config.toml
arch = "resnet_bottleneck"
model = "image classifier"
dataset = "made-up road signs on poles"
train_examples = 122500
image_size = 24
crop_scale_min = 1
horizontal_flip = false
targets = ["symbol", "rim"]
num_classes = [28, 12]
norm = "batchnorm"
hidden_act = "mish"
depths = [2, 5, 5]
kernel_size = 3
stem = "deep"
avg_pool_shortcut = true
dropout = 0.05
widths = [128, 256, 512]
loss = "cross_entropy"
init = "torch_default"
residual_init = "scaled_by_depth"
optimizer = "muon"
muon_scale = "original"
learning_rate = 0.01
momentum = 0.95
nesterov = false
orthogonalizer = "newton_schulz_5"
adamw_lr_other_params = 0.0011
max_grad_norm = 0.5
cautious_weight_decay = true
max_steps = 21200
batch_size = 256
epochs = 44.3
lr_schedule = "cosine"
final_lr_fraction = 0
warmup_steps = 420
weight_decay = 0.006
adamw_weight_decay_other_params = 0
Rows from block 6, named by matrix and row number. Each number is 500 + 40 x the weight over its row's rms, rounded and kept within 0 to 999. All counts start at 0. Numbers have three digits each.
# convs1: 3x3 conv (model.blocks.6.convs.1.weight, 64x64x3x3), inputs 44-54, a 3x3 kernel for each
convs1.26:447517532468519469442462439477655490522443471542474511467541489470473507502531492525444513555504529476479517491485516495490506484509483517443498502504554508508509513555446496596434512486536509478502474511509474512576522486506558471457513443444502470511516498536535523505386498559430527528594476462
convs1.27:479527505477491488519536481440512518524527445526530430459464507554536507485499468547529556502452437541380505536577568446463492505474481546499483495549431496444497490473449462454464528536482509569507541502496513502463540584550426453437481413628506521558514508476483519516480450500548516555515512481
convs1.28:553472469492474457481487463528541471452578506495467464492539507527481474539527520495507463546515473491486478511486489545493464544470501546496511515504487498469447505496406496493422494425439524531487508485485505561514489527499425535589407549549444489496459570479466582554474464482527439413510398435
convs1.29:493555523472465519454518607608507382503452475570462491470507514487471482516497514419518463426519551437514486502456483508546468436566486522440453513486471510528503536545460475464494475501520521463479499533499533480508510540519488551463438470523510495473508416504588458392529510547523428439511483481
convs1.30:473485510486494475522477481407439520500476489557473496513498501514532548509491519515453466456475607489511476516501445527458525504518486469532496507536476494496500523407581489458524466539543482450492479514519456530522522518483537502543495473484483455463444480546521451477480526460478462451492439491
convs1.31:489407472486514509584508528515462463520552513427499480497517501526532501497527518461500523502416483510496589475507534496497494484495536482496488515455455556502510496443508500439542458428458486515487454499539484538467492528452524447449502503460502515505500454524498504528496530529474493426446472505
convs1.32:483515501522470489452450497517458489535605487438444472536467498498554501504502520492535530471361406565607564508563574483473502538520505524481538521469497465495499505496504516516553460411416443527471506499483486466455508479460428525512522444478552476464432495470610595520463496440605505481540523483
convs1.33:563519546466485516548492546546484446521487554507495521495484511497544483468457524458510471480538504481498527526526485487491492522426510484499538491445474513486495506520451453502540501473566533513556459546533445557550545499422576517462552526521480511440533476489504467468464513522510504484548502495
convs1.34:554506451470495426470452486588497466529384538510462465535481509508502511506482507499513485466548440435444564472516472510498505505505528518454461512501485486506524536497460423529479483462471501501546491484498472493436476530559486359602514475427543528489561503511469565480558522583492494564470503542
convs1.35:515475526403523524503506591525517482437481526417472547456508517537530464534512475441416490515504492450563523547480521525473533528516521490488459494464457509551477470470554434513444501575421483442443480415524445468462554477448460459508436472540472441552481475533514494511507501487485444470523500510
convs1.36:486455471444500515432472465490536522455582508460459486432487453436483434474467453393434436480475459467431477528525450473483507495499491519501484528476461513432501424493521436474532479508408435496512456474453513506544495504468455530552448501489504519465548578552492494535507560469530469528472467444
convs1.37:445489466457492513508500501560511495438440416557489463516515529521473464473534489494475440427642524524402419561478522500574465490486548539491483473539430534459533474588446489479524579485456459507450492462468542525504462489582470386562467491485464486504534551517463528427539552564498503438510507496
convs1.38:542528552495554524505528566540471509560457517512517510517470486480496522472459555425457548580616460584543450485480583522537545488489490499490442506506495522481444528578486550556487487552525469508501477500453521501555490534517497372454437407466499524462495507476520530472534504481532532494552424499
convs1.39:469470504402462444441485466540536530500539507452465540448499446460563526484471478492459471499482542608519467488509482532561478462530470476488476492549460512590490485472494491539519519510487503484552493533572505440561537532447501509481427472491488549458547505490477521515485506567512515472437554502
convs1.40:549562515540517581590473523511551479554518550467474461492508459478527465510473484510502521532507533499443450532522452469529534540521529550505490518459464540556484551611482586523495517495520488486510537582563497481548537563527492572510514574403526556522451540458469483476527551485483578511510484439
convs1.41:540527572459462427519546510482511502462548488545497485511440475495484491518490506482576526534497476511460481519483492562524505509501460525529417592500455469464443463519448421447478480484482491506505466498448521529480492465505521481532462440526516409454502518568535531443456433456544637554547446492
convs1.42:549536455474506522503551515495507497535477533500575495507482518495444520487471530537478505478550475456396561543456510528594488506491509483428486570509485556474516484542465454476449536544505474551469544526535497497529477564519573501461497514520514533531428493444487445515554568489480505550527527479
convs1.43:550502490521547531435419434502542557519501548526481481535450458534507493494487488504472451474523486374596487476527479430533518442503531522452443519524486485472555529512464479553535538493451519492516485503514561540422508505459447478517533403512496495501495496439468498537502456464558553460489480546
convs1.44:479447548473399368544432533472566461525588508458483466411467484500506535537448436445486490455452488454511446567493514538438496536508537552467407547517468501551508428513457500540482404459413500496499536538507553530490479478459501508463512559546501540521524550463468486522513485519504487515459457462
convs1.45:490507465515513472467468496514531497540490487560538482539459497513552513496496512460541500454505460519502496482561500468455518469468486480564464493503509545525508458538536531438494561580470455514551537472468501499409448480469586528485597539453469498495492585467418574536534539502488531453448455572
convs1.46:477486463537463544520475461530558517475452576468462492459495435478505554492502505467475550486481487627580433507502514484461516604503521460502503466521518505481511543511532531475495475465478511515495505478480460501499526504476491611503506459544500534512447548466539473496499504507543457530542447503
convs1.47:519499558458464447486412459542478496470536541477470426513514561530505544542491451505492480527479481463461521530527514549502482464453515498473504486501492492496482462497541484564538502504469477508528527551532422552468560555451521510506547502474483469505543480485494479509492517497412542497448449523
convs1.48:513430480473461522519532527450439456522503546481438458520518544489477496469512491485492537563516516528597485476541553460488489479520502483525553500572534507549543534416410566501561553601540504497478534558554484483496536520488509516496502417522498550522497542467426420465501486503434402475472520608
convs1.49:449547494445470497533505515488541558466478458458560498483504522485488481527529528411512462409479599453457516473521479458488528518541513537480493543527515460495494505441432489489456453489513595533482517492503506487479483459576533449472462421543474434490521556558444521570512505571507405490490429467
convs1.50:528507535488477501519507538471452475474498528545498488516476519584529494501525510520506498457510396499523512538492556555501477565536490485502473485480405471448474450529479411471471449491457517538541503485504538504459516475513460473434521398488501516449506490438543475509525495463475429455558652440
convs1.51:503538514561550497495528616515517486480547505467519497480485477473452483464497538537487544553447524481503518470489446526545520481536464535463472510494490500501458467549501497596547529545539486491465510636539540573455506501524527582513555545474512511520484553519470484431477595506488517483450476531